config = dict(
    arch='densenet',
    model='image classifier',
    dataset='cartoon faces',
    train_examples=203450,
    image_size=64,
    crop_scale_min=1,
    horizontal_flip=False,
    translate=0.12,
    targets=['expression'],
    num_classes=8,
    norm='batchnorm',
    hidden_act='silu',
    depths=[6, 12, 12],
    kernel_size=3,
    stem='single',
    growth_rate=32,
    label_smoothing=0.1,
    loss='cross_entropy',
    init='kaiming_normal',
    optimizer='soap',
    beta2=0.95,
    learning_rate=0.0017,
    beta1=0.95,
    shampoo_beta=0.95,
    eps=1e-08,
    precondition_frequency=16,
    max_precond_dim=1024,
    merge_dims=True,
    one_sided=False,
    adamw_lr_other_params=0.00099,
    max_grad_norm=0.5,
    cautious_weight_decay=True,
    ema_decay=0.99,
    max_steps=6200,
    batch_size=64,
    epochs=2.0,
    lr_schedule='linear',
    final_lr_fraction=0,
    warmup_steps=120,
    weight_decay=0.1,
    adamw_weight_decay_other_params=0.05,
)
Rows from block 2, named by matrix and row number. Each number is 200 + 20 x the weight over its row's rms, rounded and kept within 0 to 999. All counts start at 0. After the name is the row's rms in percent of the matrix's.
# conv2: growth 3x3 conv (model.blocks.2.conv2.weight, 32x128x3x3), inputs 52-77, a 3x3 kernel for each
conv2.1,100,194,229,176,194,194,197,183,164,210,203,207,207,193,209,172,208,212,215,207,192,213,177,212,169,216,257,262,175,187,193,218,225,179,225,182,197,192,239,187,214,197,201,191,202,204,210,207,206,209,180,173,199,205,200,183,200,213,213,218,188,179,171,213,188,182,208,189,205,167,243,153,205,221,208,186,188,186,205,190,197,197,152,182,209,188,230,240,200,202,233,197,188,218,173,202,187,186,205,211,206,204,177,193,197,207,206,198,213,209,188,196,164,209,210,167,204,211,192,235,197,197,186,214,185,193,199,214,236,180,203,184,165,188,202,208,199,205,192,207,191,190,207,247,203,202,201,166,209,184,197,188,196,189,172,194,208,191,230,164,191,175,182,233,196,168,193,146,182,202,221,215,226,187,166,209,210,177,208,195,212,239,160,192,209,204,219,196,179,231,241,209,198,177,176,197,208,249,224,160,175,224,215,184,228,180,197,203,229,165,158,199,213,213,222,208,203,187,214,209,238,200,202,197,186,191,182,197,196,224,209,177,211,159,190
conv2.2,100,176,164,202,203,208,235,187,220,203,214,165,214,168,178,194,196,205,209,188,180,231,214,211,187,186,191,188,196,224,183,194,217,201,215,178,186,185,193,203,175,209,186,224,188,201,167,214,188,216,172,236,209,223,205,199,190,195,155,202,173,195,194,196,184,216,189,207,213,176,202,197,188,170,213,197,213,240,215,202,181,187,201,194,186,199,248,183,166,219,163,193,179,180,217,187,215,195,201,185,219,200,218,220,194,192,184,162,192,183,215,197,198,191,240,180,186,198,199,207,204,203,199,211,197,199,190,223,197,224,184,200,217,204,208,194,179,253,184,208,221,193,176,239,229,214,212,198,225,203,193,185,199,171,156,233,186,232,229,173,203,189,174,197,172,234,200,180,238,174,188,200,227,199,180,225,224,196,201,215,190,194,187,198,201,168,209,194,161,255,214,199,207,168,188,193,190,219,174,238,191,198,187,209,180,190,233,192,176,178,182,220,194,206,220,226,187,183,226,189,219,166,178,213,161,219,241,175,204,207,196,206,190,207,188
conv2.3,092,197,210,206,184,170,190,182,182,207,202,201,214,212,176,189,246,195,198,214,198,188,219,186,171,200,208,198,201,172,212,213,180,199,216,225,261,202,174,221,205,181,223,260,189,223,195,192,216,188,204,202,242,207,194,179,229,213,209,197,163,198,203,185,163,212,168,204,189,194,192,254,219,203,209,197,178,195,205,191,198,210,201,200,229,226,210,177,180,218,211,188,249,142,205,236,180,188,200,149,200,176,192,200,209,211,217,180,163,184,227,186,209,215,207,193,173,194,191,196,195,184,208,214,202,205,201,212,173,194,199,162,183,235,222,159,206,230,171,209,193,211,217,191,200,224,187,215,191,211,215,212,174,199,183,238,178,232,160,236,196,176,183,203,179,227,191,166,223,214,200,183,198,209,242,192,184,192,206,193,200,227,196,212,225,207,181,186,212,209,238,165,211,199,179,224,221,171,233,201,200,155,210,257,170,218,208,217,192,208,235,202,245,227,203,189,206,186,202,177,218,184,214,222,184,201,231,194,192,193,198,166,171,217,168
conv2.4,096,188,197,188,252,246,205,215,161,205,197,188,185,187,201,199,185,194,193,186,218,178,187,208,194,223,188,194,185,216,182,219,196,186,194,191,196,207,172,205,198,191,182,203,222,203,193,240,231,201,189,190,185,209,178,205,245,186,180,200,204,230,213,201,182,173,193,191,178,194,236,202,201,203,201,216,204,160,219,200,173,212,167,194,238,233,163,172,196,228,199,157,218,187,199,173,157,186,219,209,216,172,230,186,207,190,235,212,194,204,168,177,222,221,252,186,184,191,235,162,191,219,209,223,209,195,209,209,221,208,208,175,207,191,227,197,197,200,199,212,174,191,178,164,227,177,215,176,166,180,211,196,227,194,206,234,174,241,198,213,184,199,193,196,189,190,212,237,164,187,218,241,192,174,218,193,196,169,184,203,197,182,187,260,220,187,148,171,238,220,227,189,177,194,190,217,209,187,218,202,163,212,191,175,208,208,216,221,194,170,187,235,235,215,190,187,177,209,196,181,190,211,195,234,212,210,201,181,185,195,189,187,183,183,223
conv2.5,094,161,215,229,222,209,174,185,207,188,197,197,192,192,202,219,192,179,223,183,198,205,206,205,199,203,214,223,226,196,213,213,195,209,190,183,190,204,212,201,237,170,195,219,206,170,191,169,208,186,170,255,200,202,187,209,173,208,236,203,209,208,190,210,180,207,237,147,229,188,213,163,181,187,213,180,185,180,213,218,181,208,234,214,213,213,201,196,177,178,200,211,197,185,175,196,205,180,169,219,200,183,204,202,196,185,220,201,200,228,176,191,249,228,174,179,207,192,211,251,208,179,176,218,203,176,196,197,174,209,208,204,170,228,199,186,202,169,217,243,199,130,191,209,181,194,212,190,198,188,173,179,218,205,191,161,217,216,185,168,208,182,213,217,185,234,247,234,184,177,172,187,230,218,191,229,189,177,165,208,195,210,211,220,169,156,228,213,207,213,170,208,199,195,160,222,211,200,195,172,183,190,173,222,253,205,195,170,213,186,177,203,157,202,235,214,188,199,207,199,239,172,224,187,184,222,167,193,178,206,172,195,233,193,187
conv2.6,092,212,208,197,143,245,197,181,192,205,168,184,178,223,206,226,219,209,171,195,186,169,203,225,195,139,222,199,185,177,217,239,231,207,219,190,188,190,176,193,207,226,214,173,216,210,210,187,175,210,209,210,206,215,199,199,208,185,204,206,211,197,193,191,240,148,168,183,214,200,170,208,220,208,227,194,227,205,166,179,195,199,192,163,221,239,194,196,172,244,187,185,200,188,176,172,196,208,202,219,194,190,166,189,175,217,173,169,205,192,192,182,243,153,220,198,183,214,189,212,191,220,203,179,187,203,173,194,189,168,191,204,251,194,245,167,183,205,229,193,220,205,190,182,159,218,206,179,181,231,174,175,206,201,175,241,170,164,208,229,213,216,171,167,205,182,198,173,202,188,171,218,179,214,211,220,179,185,173,184,215,228,192,163,236,182,159,199,223,229,153,176,204,157,240,217,224,161,222,216,206,198,180,194,194,200,188,183,166,199,210,212,204,199,215,204,258,207,202,208,193,211,213,200,184,180,168,205,194,179,207,210,202,205,193
conv2.7,103,210,227,208,193,189,214,197,204,191,174,204,230,207,221,188,216,231,171,172,232,197,197,188,196,180,196,191,210,204,247,186,206,208,197,208,183,194,230,226,216,184,169,213,174,197,195,192,174,226,247,239,206,177,205,181,238,216,200,195,232,184,220,186,206,177,208,204,193,187,194,218,185,219,191,183,166,224,197,184,189,187,159,210,247,219,162,197,179,212,193,188,185,223,235,219,240,182,219,180,164,222,216,201,227,215,220,193,209,169,224,180,234,202,218,193,199,223,236,222,204,191,178,196,203,161,201,173,215,214,230,178,211,229,177,171,203,183,205,202,173,195,221,214,220,220,193,189,220,207,174,186,190,202,180,220,197,215,162,181,187,181,174,182,222,184,202,223,189,205,161,210,227,191,179,176,209,195,224,210,199,199,165,215,171,204,248,191,197,202,178,228,192,193,237,207,204,184,185,199,197,221,218,219,230,194,205,174,210,191,246,201,210,230,202,184,183,172,201,233,177,190,251,163,176,207,203,188,203,208,203,199,206,165,227
conv2.8,106,207,177,233,217,189,200,205,173,178,226,182,217,181,276,178,186,243,195,220,223,178,208,195,198,211,209,225,178,196,189,214,214,183,166,210,208,212,156,208,179,196,216,193,201,228,205,204,204,208,174,179,222,208,189,201,232,174,161,183,233,210,204,203,202,173,224,182,225,172,201,204,186,163,223,189,176,213,185,196,227,193,203,190,173,197,162,238,192,187,189,199,183,227,159,216,190,182,231,196,186,226,188,203,190,204,184,215,208,223,229,186,222,184,188,176,211,204,174,185,205,192,206,234,203,212,168,200,176,212,182,228,187,224,215,218,227,183,226,189,199,197,206,210,206,187,199,220,242,172,224,224,178,207,222,195,203,207,193,189,208,216,190,232,206,144,218,201,182,171,230,207,217,168,216,217,193,212,196,231,173,149,198,208,183,186,171,201,226,205,192,196,183,214,213,149,180,203,208,208,194,208,213,193,221,192,207,151,148,254,195,225,190,191,196,201,204,199,186,190,209,205,201,195,176,168,191,210,201,215,202,166,213,190,202
conv2.9,096,189,226,205,170,187,162,222,170,195,212,229,204,206,202,176,204,189,240,200,176,246,191,218,195,166,190,202,212,197,195,207,237,188,173,209,208,180,200,179,182,195,207,193,197,226,202,161,194,211,212,188,194,188,223,189,210,204,210,229,225,148,207,189,217,186,206,229,242,193,182,186,207,188,210,211,192,214,204,202,233,186,205,167,181,206,199,192,199,168,219,208,181,173,194,173,176,199,210,187,211,226,221,206,185,226,219,181,161,206,224,232,182,206,187,179,180,168,204,176,213,175,207,185,197,231,192,207,197,209,179,194,209,176,207,200,173,170,227,201,196,234,219,243,201,217,217,220,198,228,198,195,189,192,156,209,223,160,212,186,182,219,181,237,195,155,218,215,193,198,227,197,195,176,180,229,163,197,214,206,218,214,192,181,173,212,214,188,214,172,199,190,186,200,190,200,201,220,179,194,197,223,215,211,176,195,207,199,213,254,182,180,202,206,176,179,232,208,205,234,195,195,204,170,228,186,183,164,184,244,227,213,204,195,221
conv2.10,098,169,234,200,230,139,254,172,184,150,206,204,167,225,212,200,159,211,212,197,209,191,191,196,196,187,219,209,199,203,194,215,168,175,188,204,191,166,189,205,187,187,202,237,195,209,199,225,208,193,178,225,222,208,182,176,198,272,211,203,196,212,186,208,238,170,175,204,223,168,228,195,194,207,202,196,187,254,159,201,208,221,172,192,214,228,202,157,178,211,215,170,200,214,170,217,185,186,199,209,202,229,200,198,185,188,206,190,178,189,204,167,236,214,206,209,173,205,215,228,192,206,203,227,210,211,215,171,196,238,245,196,203,183,224,192,228,192,195,193,214,199,213,180,236,166,248,191,200,187,260,189,187,192,224,275,206,174,201,193,191,179,189,201,206,194,147,231,203,216,181,181,217,175,177,189,213,207,167,208,208,178,181,212,205,188,221,193,215,222,183,238,167,214,179,248,188,207,195,196,204,184,197,197,213,208,215,227,231,152,189,191,208,211,179,203,184,209,179,202,223,198,208,238,177,206,198,205,189,193,179,217,197,195,199
conv2.11,093,171,172,198,234,220,199,210,193,215,205,206,210,206,194,236,217,168,207,180,222,173,158,206,233,203,196,195,195,136,197,205,192,176,185,211,193,195,144,223,212,189,232,225,194,168,202,174,170,217,214,215,209,193,191,203,195,171,254,239,184,162,180,221,136,207,183,176,198,187,183,191,196,222,191,206,203,218,184,196,208,229,202,219,181,168,226,232,202,215,184,182,231,234,193,230,174,216,188,209,239,175,171,211,203,216,174,199,228,219,203,212,176,214,186,216,256,180,241,205,248,192,220,207,216,184,212,173,214,196,234,178,212,238,223,212,231,212,223,181,228,228,206,185,205,185,173,203,210,181,176,187,215,185,183,191,234,209,191,201,229,188,211,226,174,226,231,173,181,184,223,196,199,195,171,206,181,181,208,214,209,193,228,171,240,187,219,232,181,187,199,211,223,188,172,209,176,203,201,217,231,229,163,198,218,215,194,209,215,202,200,198,206,155,218,185,190,195,197,213,170,184,206,236,193,210,208,225,182,212,202,209,219,185,184
conv2.12,101,193,213,198,193,209,219,200,192,194,205,240,194,246,244,211,177,216,140,195,230,183,178,186,203,198,206,161,220,207,192,209,224,206,170,180,189,190,204,190,187,193,219,171,189,213,186,211,229,227,197,218,212,183,197,186,210,175,214,223,213,155,206,222,220,182,210,202,184,207,211,210,192,230,202,231,175,198,223,181,217,180,197,205,226,174,235,199,196,173,222,204,186,200,203,213,231,185,176,176,209,196,185,205,220,204,171,178,217,196,241,177,215,199,230,212,187,200,213,217,219,181,197,198,249,221,217,188,175,209,227,215,228,232,165,203,193,225,216,233,203,157,188,173,215,202,212,188,195,222,214,195,198,200,200,196,187,214,228,199,206,167,233,222,186,201,206,232,193,206,211,220,216,223,203,200,196,198,202,201,163,212,238,208,174,199,218,215,208,215,174,196,171,255,189,186,198,207,179,201,214,201,197,184,201,234,190,185,235,196,223,153,206,213,230,198,176,193,178,182,195,194,201,246,229,170,196,198,192,222,227,204,199,180,205
conv2.13,107,192,197,176,208,205,197,185,205,177,179,181,168,188,214,207,191,214,222,206,200,222,206,197,203,210,221,180,187,175,207,191,222,197,200,191,199,218,182,201,195,176,189,204,203,203,188,212,217,198,220,197,193,190,197,234,177,197,208,205,205,237,206,185,194,234,184,250,164,182,154,236,215,220,205,191,214,190,173,200,181,185,211,160,187,229,189,199,209,174,229,179,185,189,230,174,229,202,214,213,204,184,208,198,237,194,220,207,177,203,183,210,182,200,212,189,192,165,222,179,178,208,174,226,176,206,191,218,238,213,193,179,182,213,190,234,189,194,199,200,180,222,178,267,197,191,200,225,190,182,184,197,193,192,158,207,202,175,211,214,201,202,220,172,169,204,183,206,186,181,195,226,223,207,189,197,190,217,239,182,179,235,223,195,196,172,206,192,246,199,207,206,198,155,193,264,198,218,196,187,184,210,209,192,219,213,179,212,216,181,197,180,213,209,203,189,198,178,170,243,181,246,148,192,198,208,200,210,209,155,214,212,207,187,192
conv2.14,112,186,245,169,202,160,243,213,240,164,197,186,231,231,192,201,207,201,182,208,195,172,151,224,214,208,165,196,237,194,199,205,218,195,186,238,163,221,187,188,224,187,188,192,214,178,200,191,233,209,172,164,182,222,211,173,207,195,221,203,156,184,195,213,204,212,208,192,233,153,196,182,191,188,197,219,195,201,190,195,242,171,209,202,183,185,197,191,207,226,195,222,196,222,192,206,207,211,195,188,186,167,210,226,190,188,176,193,222,211,188,206,191,201,239,178,197,194,212,169,194,207,199,190,216,169,220,156,238,206,259,170,199,200,223,186,177,192,187,186,241,186,197,193,248,195,219,185,192,235,229,213,205,191,210,207,174,195,193,225,214,161,198,184,199,207,192,214,171,186,171,219,194,199,167,186,213,222,235,180,218,194,187,207,197,207,225,205,176,200,211,217,182,187,173,222,176,195,189,197,216,175,189,194,191,171,219,210,242,182,189,180,230,175,226,218,192,195,184,189,195,203,186,206,181,209,179,223,176,193,183,235,188,209,194
conv2.15,106,219,198,208,219,229,208,197,184,179,207,196,181,183,220,201,150,210,217,197,206,182,184,201,199,205,212,186,227,210,164,193,156,211,204,200,141,174,231,204,163,164,213,228,175,191,208,208,197,197,228,184,242,222,204,213,187,199,171,227,206,178,209,217,176,187,173,200,180,215,204,185,215,208,206,185,214,232,190,173,193,203,215,174,203,206,205,204,197,170,226,191,211,186,244,223,192,244,155,207,222,196,215,198,212,210,179,218,190,183,193,197,216,224,206,181,193,186,224,229,197,202,192,208,191,175,218,246,167,220,243,228,189,199,203,204,196,186,197,209,180,220,214,182,220,178,205,182,221,187,219,165,224,203,226,158,221,186,177,199,202,201,197,226,217,215,223,221,196,224,203,158,196,197,177,214,189,209,215,217,181,196,266,179,212,219,192,205,231,206,173,198,170,246,193,225,159,216,177,182,230,199,183,178,200,227,190,201,189,233,191,214,162,203,212,209,158,204,211,209,184,216,207,165,229,208,180,189,207,195,204,186,229,203,196
conv2.16,098,194,215,208,217,184,184,198,197,240,192,172,180,192,183,209,220,214,151,188,213,180,183,225,167,200,189,198,195,213,214,210,229,242,184,199,197,197,193,210,193,215,208,183,207,235,219,213,177,177,231,228,206,225,168,188,215,177,184,176,200,229,240,184,236,191,156,195,195,222,217,213,216,213,202,222,197,225,184,206,206,200,187,214,231,184,235,211,187,207,217,202,227,213,199,234,207,196,194,197,183,233,232,194,220,201,197,193,214,186,183,199,171,205,201,186,210,220,211,215,217,224,166,189,208,198,173,199,211,190,247,175,191,181,207,150,197,201,188,186,222,169,170,175,196,167,228,241,205,210,201,220,219,182,188,190,203,176,223,149,198,190,183,202,131,209,178,232,196,201,201,187,185,197,223,243,174,197,196,208,222,187,193,213,179,212,192,200,184,210,199,186,206,189,183,184,199,194,171,243,191,181,198,196,198,222,192,178,235,206,203,198,222,202,178,178,212,181,208,183,191,172,218,194,197,168,202,229,234,193,183,222,187,206,190
conv2.17,097,171,200,200,212,207,217,194,213,197,202,202,193,220,165,219,189,177,219,182,203,219,182,215,223,183,203,199,200,167,200,196,203,199,223,200,216,188,202,167,210,171,175,233,185,199,177,199,193,184,201,231,216,207,214,196,158,232,214,176,217,184,197,184,198,174,166,174,198,198,162,197,185,237,176,227,187,189,200,183,215,209,195,186,188,192,204,169,195,163,211,204,192,194,189,185,229,198,200,213,179,202,188,169,211,194,191,193,237,194,226,189,212,193,175,191,191,214,181,188,214,180,213,220,202,212,176,180,200,177,168,196,169,205,198,201,200,173,214,177,171,234,163,184,206,192,187,215,178,224,196,197,194,205,147,202,193,237,215,194,189,214,180,205,235,214,155,246,173,220,187,210,219,228,185,216,183,202,188,194,183,232,181,175,153,217,169,201,227,239,190,194,220,181,215,197,217,172,227,205,170,230,174,202,211,189,175,215,183,160,174,172,203,201,215,204,197,226,174,224,201,195,199,197,214,202,204,195,219,168,182,228,235,209,186
conv2.18,101,200,184,177,215,194,176,218,200,201,226,208,179,199,200,270,216,188,224,209,175,183,198,163,183,225,226,176,227,227,174,206,202,214,196,217,198,220,209,203,192,191,205,227,200,189,201,193,209,206,227,196,183,190,215,200,202,203,182,184,217,203,183,202,207,212,183,173,220,175,193,167,170,200,185,207,241,162,193,178,196,190,205,214,186,199,203,184,195,193,189,214,170,227,228,223,184,211,185,195,208,170,214,187,184,205,190,183,216,165,161,193,211,202,196,215,227,209,185,158,205,189,220,216,213,247,205,198,198,213,202,195,171,231,180,174,198,166,161,231,207,193,209,186,185,206,189,190,206,197,202,198,224,204,162,198,181,207,164,222,195,176,181,216,208,178,204,216,197,175,160,208,180,216,194,188,187,194,162,213,197,179,187,197,261,194,180,193,211,233,186,224,203,156,190,191,200,196,170,179,216,184,204,218,202,233,197,186,200,189,160,210,211,212,204,189,211,205,172,231,199,193,236,183,226,177,207,268,207,211,188,182,241,159,162
conv2.19,104,192,203,185,216,182,192,153,178,231,209,152,196,195,216,216,235,182,162,211,196,166,221,197,210,190,192,194,201,194,205,188,164,219,195,211,208,191,227,216,186,182,205,193,200,202,204,204,205,190,204,202,208,211,226,196,181,214,215,229,165,171,233,174,220,182,214,170,216,216,169,257,169,180,196,217,201,218,209,206,195,206,227,199,194,230,187,164,200,179,211,192,201,215,208,203,210,196,201,197,180,221,177,200,192,190,214,191,187,213,203,204,191,200,173,206,199,186,169,184,192,188,192,215,221,185,217,210,182,236,230,189,197,160,185,224,197,205,204,191,208,207,179,156,236,173,258,168,203,213,211,183,201,204,178,237,189,189,220,169,197,200,232,206,181,186,252,182,175,224,175,237,184,209,181,204,217,189,204,234,202,210,206,221,217,216,171,210,184,216,168,217,208,244,172,176,188,228,207,237,219,213,188,191,207,180,219,194,194,194,203,191,216,188,189,194,209,184,212,224,196,208,173,209,239,185,191,211,192,194,213,202,206,179,205
conv2.20,105,193,207,203,187,226,205,170,227,213,158,220,204,199,187,191,201,206,189,177,213,231,212,180,199,235,212,195,183,190,187,195,199,211,189,200,191,208,194,213,209,208,187,183,215,175,191,200,222,218,206,171,197,198,214,215,184,196,203,184,232,193,174,203,190,229,195,216,158,208,233,165,200,224,220,182,207,201,199,238,181,216,230,182,197,195,195,166,219,217,223,215,192,178,205,202,187,180,194,219,167,220,180,212,186,219,204,201,199,175,208,208,164,211,203,174,191,202,212,195,209,226,183,223,225,183,189,218,200,173,218,233,182,218,201,199,199,205,172,254,200,169,180,198,189,194,182,210,185,184,174,163,222,218,260,205,172,238,228,181,225,191,181,194,212,197,212,229,179,188,227,194,198,203,186,180,201,198,198,232,197,159,227,235,186,187,217,200,177,212,200,183,206,223,209,198,185,224,168,186,194,246,190,181,202,201,195,228,219,184,198,235,177,219,218,210,170,217,160,218,188,179,220,162,200,197,203,233,203,167,231,210,174,205,207
conv2.21,095,197,220,196,179,198,223,191,193,211,204,177,192,226,211,193,232,217,186,231,169,215,219,204,175,169,203,226,201,238,213,150,180,181,223,203,239,217,201,207,184,182,235,190,215,203,203,201,190,169,210,184,191,232,230,200,214,175,216,207,212,237,191,176,201,225,169,221,197,183,211,175,198,205,202,171,206,208,186,206,215,201,188,217,231,202,170,226,197,208,192,201,200,203,194,213,193,190,217,231,216,201,150,205,188,229,192,192,192,198,156,220,190,212,186,190,220,195,164,221,208,191,227,197,238,171,174,188,169,202,204,200,167,206,235,191,212,195,175,185,186,207,216,193,180,187,192,188,197,170,209,213,180,187,215,217,204,182,206,199,223,214,194,217,202,186,226,161,195,206,174,192,201,181,194,230,189,178,187,184,206,234,223,163,188,226,171,192,192,266,188,166,200,185,196,223,199,225,192,211,200,168,167,195,211,209,211,227,170,203,195,223,221,179,198,207,220,193,180,174,198,196,176,181,185,210,194,225,180,187,153,209,214,212,183
conv2.22,103,194,224,199,198,199,197,165,193,189,205,190,203,206,184,183,220,193,238,181,196,178,208,190,217,204,181,187,197,209,216,216,227,166,182,200,199,216,209,199,241,164,180,224,183,176,232,231,255,209,193,191,172,202,183,169,219,227,218,208,187,197,213,194,197,165,203,183,184,242,188,192,202,200,217,195,187,199,184,193,225,192,243,237,196,199,172,168,183,212,223,228,198,171,200,195,190,167,191,172,192,201,210,187,220,186,203,170,203,190,216,225,212,177,172,199,215,206,203,226,204,238,171,169,179,197,203,194,195,186,254,208,160,209,196,170,205,187,185,178,186,224,213,213,196,188,223,203,200,212,170,151,195,220,247,165,202,203,178,202,209,208,170,221,173,207,187,175,196,215,236,189,204,173,172,183,194,174,230,173,199,201,210,228,168,252,211,194,197,141,199,172,200,209,169,183,214,182,210,222,215,172,174,175,181,220,214,266,228,196,199,170,185,175,207,213,183,181,160,215,171,208,222,211,177,212,195,204,201,190,218,207,182,178,214
conv2.23,102,218,191,208,186,207,217,224,185,196,178,196,211,202,198,208,218,200,197,189,189,195,207,220,190,149,214,196,181,215,192,205,219,184,191,182,187,224,207,174,185,211,213,195,203,214,203,235,222,226,193,218,198,225,169,182,240,214,168,200,209,211,203,195,192,174,194,242,212,186,209,181,210,183,192,213,207,224,170,196,182,224,172,203,209,216,191,189,191,198,202,185,211,179,187,192,204,206,201,213,198,199,206,235,193,193,204,222,215,197,215,218,188,211,203,185,232,175,236,222,202,211,222,207,202,203,204,186,213,169,230,181,238,195,209,200,164,201,208,181,191,214,214,208,189,218,189,190,188,198,177,198,177,212,223,231,189,222,204,190,168,202,203,194,205,189,207,216,221,187,164,188,168,167,212,204,208,156,233,197,243,151,218,203,240,227,187,207,250,211,226,197,195,172,225,201,225,145,214,192,224,200,155,218,215,156,230,218,166,221,204,211,200,203,193,174,207,220,194,200,176,218,212,218,188,188,214,209,183,200,193,195,235,199,200
conv2.24,097,227,219,191,212,184,188,210,196,167,225,140,216,184,232,217,205,229,207,211,213,157,194,233,191,163,182,210,213,241,166,252,213,196,187,205,207,205,157,189,186,212,197,166,150,196,211,207,165,210,155,205,200,216,208,200,226,204,217,229,175,205,190,193,216,193,206,152,247,184,244,182,190,182,182,191,195,204,173,212,213,220,192,206,211,172,184,205,172,196,190,211,160,213,197,211,177,243,173,232,212,199,232,220,187,186,200,170,187,195,224,210,219,204,217,192,188,200,187,216,186,169,197,215,177,190,215,192,176,232,241,177,224,195,188,194,222,184,193,196,198,190,206,197,168,229,180,176,219,181,225,171,238,205,187,241,216,194,180,181,194,193,205,220,182,207,214,174,213,236,239,204,188,187,177,210,172,184,191,202,183,216,197,215,203,198,178,209,165,201,203,181,217,228,214,172,213,206,176,200,162,190,191,171,238,215,196,163,185,227,178,197,183,185,198,179,184,181,250,169,201,201,206,184,205,196,198,210,201,207,169,203,177,206,199
conv2.25,098,208,179,171,190,231,185,186,201,181,221,177,215,231,221,190,201,192,199,193,216,195,226,191,205,189,185,212,191,218,215,186,212,191,192,193,199,169,172,202,237,177,191,222,195,196,201,219,173,156,174,216,185,167,202,195,198,189,201,196,197,222,199,176,183,185,218,216,174,168,209,201,177,200,167,224,196,200,206,179,209,173,198,186,235,197,182,209,216,210,204,219,189,167,178,195,183,186,217,232,207,195,201,179,212,178,157,214,180,179,200,181,206,180,196,213,193,184,196,214,209,194,187,196,203,199,227,203,222,202,175,192,222,209,192,158,210,223,210,192,185,215,190,179,191,220,211,209,171,252,160,209,196,243,161,196,197,224,204,207,211,234,224,195,177,209,201,199,196,205,206,210,198,178,232,206,206,181,203,198,245,154,208,222,195,206,164,193,192,203,183,192,198,188,217,204,190,187,195,235,193,193,190,197,161,200,198,185,211,214,230,212,193,174,157,204,216,181,214,188,183,200,207,185,185,211,218,201,175,213,215,221,205,201,158
conv2.26,106,165,210,188,214,196,177,219,232,206,230,164,194,215,213,204,187,183,203,194,198,193,203,240,210,208,203,206,222,189,203,212,233,228,198,195,187,219,207,174,196,194,203,167,193,212,183,177,166,245,216,203,186,191,217,178,205,210,223,195,176,185,221,211,212,203,218,190,209,202,222,199,183,220,194,196,213,211,163,182,200,196,185,196,163,212,203,172,182,204,227,194,156,213,196,242,195,201,203,198,197,200,179,207,207,215,202,188,219,233,182,174,193,192,209,168,211,192,224,209,191,169,198,229,216,206,199,192,170,248,228,161,194,181,222,188,175,195,177,184,194,244,185,195,222,176,254,174,233,191,213,209,204,209,203,214,210,194,216,216,185,207,224,179,189,184,213,213,180,220,211,210,191,208,188,194,173,206,250,189,177,192,176,194,211,180,176,195,199,182,194,245,206,192,203,243,178,188,215,182,222,222,181,197,207,189,186,186,176,198,194,182,220,209,223,234,180,203,192,207,202,192,205,223,169,181,179,210,181,218,172,192,192,187,221
conv2.27,098,194,200,202,196,206,179,167,179,195,207,219,176,176,182,187,185,167,192,152,196,200,230,219,190,211,203,218,216,231,196,162,195,164,202,241,174,206,204,184,190,206,181,180,200,178,181,207,218,174,207,222,202,191,188,207,193,209,181,232,192,193,216,195,193,211,229,220,189,217,225,216,172,235,240,179,216,205,201,223,241,204,172,215,191,198,236,242,212,199,171,173,219,189,208,219,221,202,205,214,204,219,197,211,204,217,205,224,173,201,199,170,219,224,179,188,172,181,209,228,196,198,209,214,209,200,197,238,201,178,184,188,195,181,173,171,241,160,181,242,181,182,172,208,208,186,220,185,191,201,221,154,205,194,217,183,216,203,190,199,161,236,181,208,191,198,215,184,210,188,249,183,236,210,191,226,198,200,207,234,225,197,208,183,209,148,201,195,175,201,199,207,224,176,248,192,193,196,212,187,234,200,194,204,183,219,179,209,202,138,223,200,210,202,174,245,202,204,173,216,201,209,223,202,209,193,234,170,196,189,217,219,167,214,181
conv2.28,101,222,197,210,195,188,181,201,207,209,235,218,194,180,195,191,177,177,162,193,216,214,195,205,213,215,211,220,204,208,202,173,184,195,210,201,218,194,178,243,189,200,182,176,204,194,212,220,184,210,196,198,193,227,221,219,185,197,192,218,214,189,178,196,198,217,207,224,195,231,191,202,187,186,202,204,227,196,216,200,211,175,197,236,217,198,169,216,204,181,203,195,223,195,191,184,231,181,209,176,224,194,204,185,245,201,200,214,170,181,231,195,182,214,209,193,213,219,148,215,219,225,169,186,224,213,205,195,225,199,165,204,242,224,173,202,199,215,169,211,242,204,159,210,190,232,189,215,194,215,196,191,193,194,193,237,185,195,222,208,183,233,182,190,201,206,205,165,184,178,244,217,236,208,201,188,205,182,188,179,198,172,198,247,185,186,241,210,197,176,218,201,200,190,222,165,214,195,182,186,175,210,226,175,218,205,209,206,210,164,206,225,156,226,202,183,196,219,201,226,186,194,217,190,222,222,205,180,200,212,208,203,187,177,223
conv2.29,100,233,202,167,199,190,194,185,220,209,200,214,204,221,197,206,177,227,199,198,200,206,221,217,196,183,179,193,201,207,204,194,202,189,189,195,199,176,191,179,186,161,204,199,200,153,196,206,232,209,221,173,200,203,194,172,272,182,201,212,210,183,188,213,185,211,212,206,190,228,171,196,192,202,191,192,198,183,199,169,197,205,192,218,193,182,179,199,235,169,214,166,216,198,191,197,213,180,188,218,196,220,208,215,225,186,213,165,213,218,190,198,194,198,197,152,211,187,241,180,203,206,199,201,194,182,213,189,180,220,176,205,213,207,180,172,218,178,171,178,176,206,212,234,198,175,207,214,204,229,216,205,178,209,207,188,194,161,188,204,198,188,179,188,247,166,219,202,142,198,226,205,203,178,198,194,194,170,242,168,181,196,169,206,160,249,191,181,226,189,207,196,208,239,177,221,161,178,211,191,174,222,173,205,200,197,208,213,231,199,220,173,225,207,204,185,168,193,186,155,183,217,159,193,199,186,193,179,205,232,230,190,223,188,215